{"dataset": "short made-up English sentences, spoken by a formant synthesiser in many voices", "train_examples": 26041, "widths": [96, 112, 144, 176], "loss": "cross_entropy", "beta2": 0.95, "eps": 1e-08, "batch_size": 128, "final_lr_fraction": 0, "weight_decay": 0.1, "adamw_weight_decay_other_params": 0.05}
Rows from block 6, named by matrix and row number. Each number is 128 + 24 x the weight over the matrix's rms, rounded and kept within 0 to 255. All counts start at 0. Numbers have three digits each.
# weight_hh_l0: GRU recurrent weights (gates r, z, n stacked) (model.rnn.1.rnn.weight_hh_l0, 768x256), inputs 128-255
weight_hh_l0.57:144118121176121167092120122146156159066183095144083121076080177111057167124137204121163088182108120135161166139096088116175149060128195113115138144158171115080119091141150124089155114137133084119133151117143191104082122106137091178172095082172145111163104101091176168127100140123128106151118112135158132123093084157150157194128105123163125157144119114100139098135152092108118135173138
weight_hh_l0.58:101093133075128132075166126148157136132119107113179130119144133145158123108086171105127116082122130118147087116177103125126112136116071156106170142180084109093116119149075185153142117125154114122143133130185108154148108134159119146145098163097124087131069141141149164120163101150167149149140112093158157125135107087185117130125087156098125145131145141138124118128140120187105117114116
weight_hh_l0.59:125171131133118143150072174137109099147135068123107135140134148155152124131132151147107100106101116121118187120110104125145116115098119120132170145147104099138154150136107152167127099127146120126109128099163103114125124106096115140136091123130181113061160152108140140133138143151161105150091133134137171108163122156165100157155178154137139073123127132142134108142182143148128113142112
weight_hh_l0.60:140082154086139151142145089114163061183159168144155114126128190157147132092128182154125186131120112127122144118104141132115108137132146120132102153109107140061107097117091157119142122074164108155096165149134153154139136132124126136120151121144144166116146156161134114092155138112138178133104110148096126116140104134170148105141138132144119139136102103122163119123118144116126126135115
weight_hh_l0.61:095091082131120130122135130167126111133084095146135086103142150127115132102122106121096144122148180157146147092107147158129089154126128113103112115153140123133131149110130093083164116125092180120112141156085139145155085112142148165117136139140098102138115097093148109173099124145099103126169115113155133135147131129141093114116123118119158127145090120149137105124105093144111134124115
weight_hh_l0.62:153154123109085111104133132092109111124133116149152137102152143131115143134098144150096136140118118121126109146129132126088137147094110150132127129116152175110138114118136109112117123128159136148114126100118149152140120129122158137137109096155116125123133101107149083107135121095118102071101130168113132134120167116126127129095146116103114133137106110121136111144118146139136138164105
weight_hh_l0.63:165084133135137134089096176129114120125119133131117122134120116175141141134104111110103178203125152147177141125081163157148117130118132098167143082129115106123140131128111142165158065119108137151123132082155132132194136118138166142115151107076109133120122127135142140195171115128142063195134134103137098061115074083146095106113097134114117130138136096115118091171162166154182125096143
weight_hh_l0.64:138100176158143136141107100176143151160124129127177085157054083147148133096117111120163096117124124121137148138122128146086147110098143117109073094100119114154126120175149144147129124116161130130143131143165111103111106108113091096100153152126128126113087179151123088136106123056156092149137150162137143170076100152135105130148130163152146100118130170171115156087150138137134081110105
weight_hh_l0.65:129170123135135156078125085095111097130122160145126156077131154142117171144125134171139115222089163097154051147133141148125138098061118119141149106141123075118119117112079134129135113154117145159130143093092088144150107151107144063069132180155108131099139181098121147132137150151128119147158116096046134090111127136114133120123127095110080182131152115111111142156132156124097122152125
weight_hh_l0.66:124172146144140155111164124120113115123166135168140133134160137119139106140134144124069136110127111135096149154118110152138137131099107121160134170131124118147115158150107123169124133134098079157145099103080117112123144163095103121119142113139151136143157124124167116133156138130110123111112097130098104115083103137130107116168120120129138114154139089169115148121119108153119143136116
weight_hh_l0.67:174177186126153090135170146138122121163116126091128146120097155176196142136168145145163135126087134161128165158156147126143124124102099101101119151128165082104127100133126140146093102103116080161117111126098147099137134120126099102127135170157115096134107120130133112132140130131098135105124146156138154140157158143067141100146124165110104160125086130165103115116126096113161114150102
weight_hh_l0.68:121120100151107177104115137126122200161114163148154131154134147105127124130130108157122101139142147144147138166102115114115093125143130123138102113187145130112152113133159131111101133140101137112128145177142136103123139078116159120123127142151139131092151133125148101141147142124159112149103102140126119120137162130127118122120120162140120122115169130109140128132115147134081119156100
weight_hh_l0.69:126128126105108103164133145167209136111135116139117151125087126148155120067107190160127168108106162131120145122156092132137138125120136131098130192121096056145129078133143112135143135094125140087119170117096113165130132142105113083087084156087064128120108154124130129149138150123149115121111167091157103085164165134118126126102117134156091096161168105121109092119122134101116144147138
weight_hh_l0.70:128139137115143097139145091079088128127063107160177158110103130093149175125130169149129163135193125169068082149072116130198134080130126145131154175164080163160094100178132149091146134099144147167117101139207144207122159170167132189100040156127103155078133143159095089152099115116091127155085132103145107113140161173196129144102107173102157115105166171191163129165095076104064149123090
weight_hh_l0.71:141129173157131141159140092154137156075138133113127127106116152127147158162110115185151129140141145168178158185137128099133119169112091139133128179110100146145155128133150175089151109142109132121129125154118105134088150085080173120090115163108138142165156105110096097115144126150128120114094146142153136127164105131114127128115159160143098101172120169127141117098159117134172111147104
weight_hh_l0.72:124152108149072132092118123111132127113141091145157126132119128123133089119137103121143136144116097118114160112148156109110106161139116120106091145132154120124114125152120185144169136101146154139151174204132106101151105084133178140152115109123123157085175137122098124111093165159118083111128142115113139108108154129126116126078152110142132111076125119173127114116130120133119163093116
weight_hh_l0.73:094126116120088143131152080151105154124047133145140168136128135127125158133121172128144137107137109113160149128133154129100098116116119186098099133167112129152129133161089139169146155130148125120133110107129104115117129066159111130093111098086122146134126149129128139139129174139154143148081124140046105121099126120131133136149138110163125148115138143139141153137126138118125136112124
weight_hh_l0.74:113126171143142152133146157131134091170131087161175138134122098129161139173133167207139143100112120148131130100137136113129124103112105137146080116167141123123142120177140130106125121105092151159111094140108115101125103122118099125143079105179152140141129084147135129130154114129147150122130136117171188075108109195119135124098058157161127124130137129130089124158128147150161111140139
weight_hh_l0.75:129142130105125116095154111192147120086168118107135110141128100083145170153112124184150130148098104099086132144104166130110119110150146101149146151134120115144123145133124118122110142129132135134090097135147106151111117082110115110155128138100123134109132161130098142164130113122143109166116095149134122132153122167132106133140119127146114113123119128096099145140128099088115143123150
weight_hh_l0.76:142119096110096130152137111097121140104163182172139138112115131089099121113133113125117146132103124165104100122132151123131116147128155138109153101133118097128140141115107143130122111128120142107144137153136141156147129164148136156157135142096153079110114142126136144107134129106141150155112109134123102129129127111080133145133148122119146128137123140100127146124127158143124149147099
weight_hh_l0.77:131101077097185151091162145163100101124134128118100115118158126140167118156109188102144147168126163088123092151118137150133093103115119150160178120092178199137162117137175113108132141171102174139164151093146151185080127100127173125126140124125113120115125135085160110075121136154138122124127126153156170140140112113136166092103125144086137155115149149101115124115121160092123110124113
weight_hh_l0.78:115152116209184082152117114140083130149128124121137133141159119139109098129148150127144157167097146132159156138133098111133133022160120129054118138079152152112148162122130117108155137130108113159102073145167145118154146155137123134140159088134133125104129091151188101149079164119163086144150147111088137076083162099124138143114115103142116176031095133098091158160128143126113115132140
weight_hh_l0.79:107132140084143157112159108101160132113134130150161135125088111127147106129163102192121111121134116142143116122125122142151160134107067117141115101129169121129135145133120116124112133101128102100133098134121115151113131117110102138114125126116128117148123141142137148162143099094122118130141090130156117165125127154162147116088074163131135142141117143114123092145150110133132082152112
weight_hh_l0.80:122085105138145160161151156167120131123130170152137134174125120140128133134124152113116147101090159110100110153119139169122080119170126097154122149139131144109107114132126103139121106147112100110119137114109112164137103151112138131102148143095140111108166094136125141139118134154131102143155129110089155140105101119103121133149150143141124161081128131116096098153135179126134115141142
weight_hh_l0.81:159099138159140110107112128148119140083110128150081154084113162107120160135116108103140094139105145162094115087124134159103133122162137082104143122122117128079134145142150118150164113168129111146135127144136152144118132144129101137155139127118171097111116113113139123145101152138113159132117131155108131145173137109101125129145191109169165137107126152160109080132119134127171111152146
weight_hh_l0.82:169101163121158176123147107166175101137142161126113136114113098102105119156052150130110141107120182131137119128133162104109136186089143081096116059135103139107130130159142119155142114122137158137167141126099125162133128127156121124142115144131117128148078101166127171118103116157118198147132087159107130162114157117101138095147136145115137105083124123155136125117098115093101126102166
weight_hh_l0.83:130153148110152136117096102129131171150136138128172159154122104172127128136129065087111089161158158156118105122160117132151110124117050164155083120135133172161129104124151110116161108095132089134091193108128062096120100089153129141139141111130103135104097103114116114107159154151179168146120094147099155104127123148100127098114147135071154122114113143101129114137152114133138145133122
weight_hh_l0.84:079081151138152157154109113158125095139141117149093117137142147136210127101094150135172111124114126099115139153147118104101120179135165140159127120162164136096153145164105153103116097080104116127099132134166131117161117134131122171161139124165148161118093079114108099093100119126090133122129155102104123083107135161186157099118141135119139086152094095102127098144119102153113121192080
weight_hh_l0.85:138124146115131101106156100104115129119108121121151126136125128138112113129113161103146131105130122123146117150086135112154090102121125124124132166126109161134126068109159087144139144121143079095136130121106092140118134131129110114153146107110165089120139147120129130144124150109150123140143100083124084127151128089088088183136123124119143114119099090108107119136164127117188124127126
weight_hh_l0.86:126161124144164116135098117133120136150112137091102156128126092132137141177135157157139138133105092099108156110112127116125073136136139183120166127143175095135143125141145118171156130093141098115123107107144127113100133118073120109151143125153086108124110090119114099107112147103096153155134120114149130140136116115151146127144126172155130152140168108120115136147169091116138163147126
weight_hh_l0.87:132090113114149118118128150139109109165134113154067116117149107074133147151146136103149081150146156100123095150123102098146107159136124168133127149108144110175127108099126129109147117127117140107147122135108138131131095104146111117087099131094113143128172141119164128096090148127070110113119115154113088127151147135104184127104130097128113170135160120116117136128059148161126159144102
weight_hh_l0.88:106118113125130106139112140132125128108161117135146134173099129146164151140116134154136123152138117146110115144148127151126093142129152099114144164090159114151095129145140126112093092135116131110130121136128124130143119135146124116144117149116143156148158154102096155138134093113122148140084124117096087129116130111104133109112149103109139113129107130150132120124129126134140112165156
weight_hh_l0.89:136106203110115114148168130112134120125128136145148159144139129146101083104150106160091188097120155138153154119107133108185134129141173125128144084107152113152149159103088099089153136156106137142139125107110156148124118165123106137103122172156120122120081127128113106125131089118184118142139136085117182114145124131185126112135104124095107100147132150133133053095103144115118131137110
weight_hh_l0.90:104168131139127133127103144125097154113185104107122092133106138130134112131116139139129118102110116153141131153125106159127164152075135126135134149073141126149164150144116113134132112098112128140125151124151120087107097129126109138079112087102115095103150158110145131140098148104147176096135128154091130155094165102126106151101135074145133156133096127157118153128112136104122119090118
weight_hh_l0.91:129091139144144117114116163167091151161118112148151103110130151093129126138129099136122112134137139129126127122141116140115150143149121120139111082109132119159115095112108160151137161146088112118116090147169125113111123171152091126156137104089098106121106119145096130125148112140085167131124102104118104160107120120113128104155127114143131094170163137118125125125111123128079140158138
weight_hh_l0.92:140151119101169125151110106114119134108144119105101082116153121129172090138140080144139127133120133136140151130139151116131135149140103078102138170167123087096081115103137148112160093143165079149115093097117135100148133118100115137098130130105118125116121121091161115117111128138118150150180194119145154147078087132087130108171102167150132137122127157140121120141131094119116112126115
weight_hh_l0.93:108178128185113095128131152112099112117119132136120145173144167141113154084105147121116152150114120147145143096126122113117127131163116059129097095107156159118126123127091144139078154163152179134124135120104134095161126116142142140126132151140119117117105138170150082138098162153129156090148139133101139140154126148102165127119114112136120143146116137098169108129088124119131112126084
weight_hh_l0.94:159102165124147135135158107119150108199129134125170120124056104164111145139114130103066157136112182087110092180166124143105135149120145158101161154096149082102129076131111122091140125140138141132102134132137155179159093103153170131102147134113126139134134100162146154147127166135095136093124129154140133131128151133072142162129149140136171129120128139136057137133142114174115122135104
weight_hh_l0.95:151147096169114149136108138123187114128145105154171133140153170140116194082124145115105148124095108132149129185133095124146168151126125122109095163134141083135135127112106148125115110139094145092130142124112110144113138102123127210121137129123104107113156160160103190133091137182130166122139106164102115112122101119118186128086136128108142094129128122127138137154142086104115107163134
weight_hh_l0.96:094108128132174110105132105161160104125117150118151115133119122078098142153133148125213090126149144125086085105171155169112135183164127081077149187169090185161119119148132138149131106137131095108126165146071106121149075115158193076105147160127096129140136122134162115117139105127164164158163106129134105109102101132125110124163089147117121126128128149099128151137121119138142123122148
weight_hh_l0.97:108109153104112137131099148154098131145084178139142162147103079124136108109181118162154102139148085136147137127082143146179139170057127149147120131163138129120139130126142118117120095120078119126140133099168136168111108133140101098151159119068126063155105139129139103119066106122134155136109154146119173139121088059144157121128108138127162132172132151125083082111131102138119134162102
weight_hh_l0.98:111117157113144109127133164093074104118106128136113097108124144112119108147118088149117145116101129144098119115108171111090159108112119135115119121122102123113137131141170121147114123124131150167135116102177126091070127179111135170150110124145127097109104112110146161122084122114149135121092103184122141161097089098205133107135146103144121146120099130085108118167113100119144106140140
weight_hh_l0.99:145138115110110131085145090113137121078090136116127118099103138139155141123111133151120130105152093114147108093125173118137094093111097119116138150113188142113161118164163131128128167125106123092149143130136146136134172103153152070114112142149113187089109115166101148085179163088173127112151161105090154119129153120136117112131149134150091159101120082121155107144161125151130137124085
weight_hh_l0.100:085158171134082086162166206121109161137113127146085170112155113199127115175165152107112133150123155081091122114131147082132115168093166160077141148116109121106157137091114138150144125161066158159122165147132140079097146071140133104089112138162087164113128162130140168072139129121156111173151112087109182098200123129098110115141126135123110112089142114165091078161145114139095092107153
weight_hh_l0.101:159126146140144125120148124110110118109138179075129128159111128117138127111080143157060088111126169161150094123129169122149157164148108110152143128122129112085139128173081126154218127132116096114104137156130149125106092122118125079155134164144100154166129128175051126150151144164127141137136067101133167139100149149132133106145134135151114130123142137140142112148126165129101146166147
weight_hh_l0.102:143159104095103161129080061149112130140173145114116087142132161102110123121136101166125151146117117180142110123138090120218138156166132163123173154152101103162103094102134152144148122135138123133125119162152085145162135107104121132139146101146168138101149089106159125153179108133144128121104158122076109180128140097169138154121136102149137106097095118104106108122096126106151108134146
weight_hh_l0.103:177130097112087090157141125116137132142141122096139124156121132114098116102147134117138137154094141097102096131147110099104143137139147156137123122133100091160141144159128142096134138131105138103107137126143113130151112123097142123136110115113136139109129138112131141119103155114132112153112139128144162130120160115128124132124098137110128128157142172101101131122116149113162179146091
weight_hh_l0.104:126128084116115121125098146148147099093175122151110099127145153096136120135101112124142115135143092145109127115141108150137157153142147099160149126090143152179136157083119050099116137128077158161142123133123089108155143088160159133116144084157099099091130091119141144092145117130127163119132156159119153137110146156126115136109145151160146101172086181134111145125117128114145113091134
weight_hh_l0.105:115114123130125146125109149098106131137112137127147132110104139106110136185106140146165133169094132125132087140102101121144123160109127101157119171116142119118128091167143136154150142149111153106128095144142156105094152133139118136141127135125117126156137094121112120131155105106139112150114132104132114140179133114099123158114148139102139130135127149109134100120120104130149108094084
weight_hh_l0.106:131115079136160105160165131102115131102129121117145112100133143120056164135126152103188166121140144104127124172118133131107103101122147161092158097133127130117107154078113142151135109134095097101091129183179141169170105182097143149145121086178141145136144154152133114141154179121156162148124140145153155130149127105143123139163146146160047131109090100119148135133139116148126097140108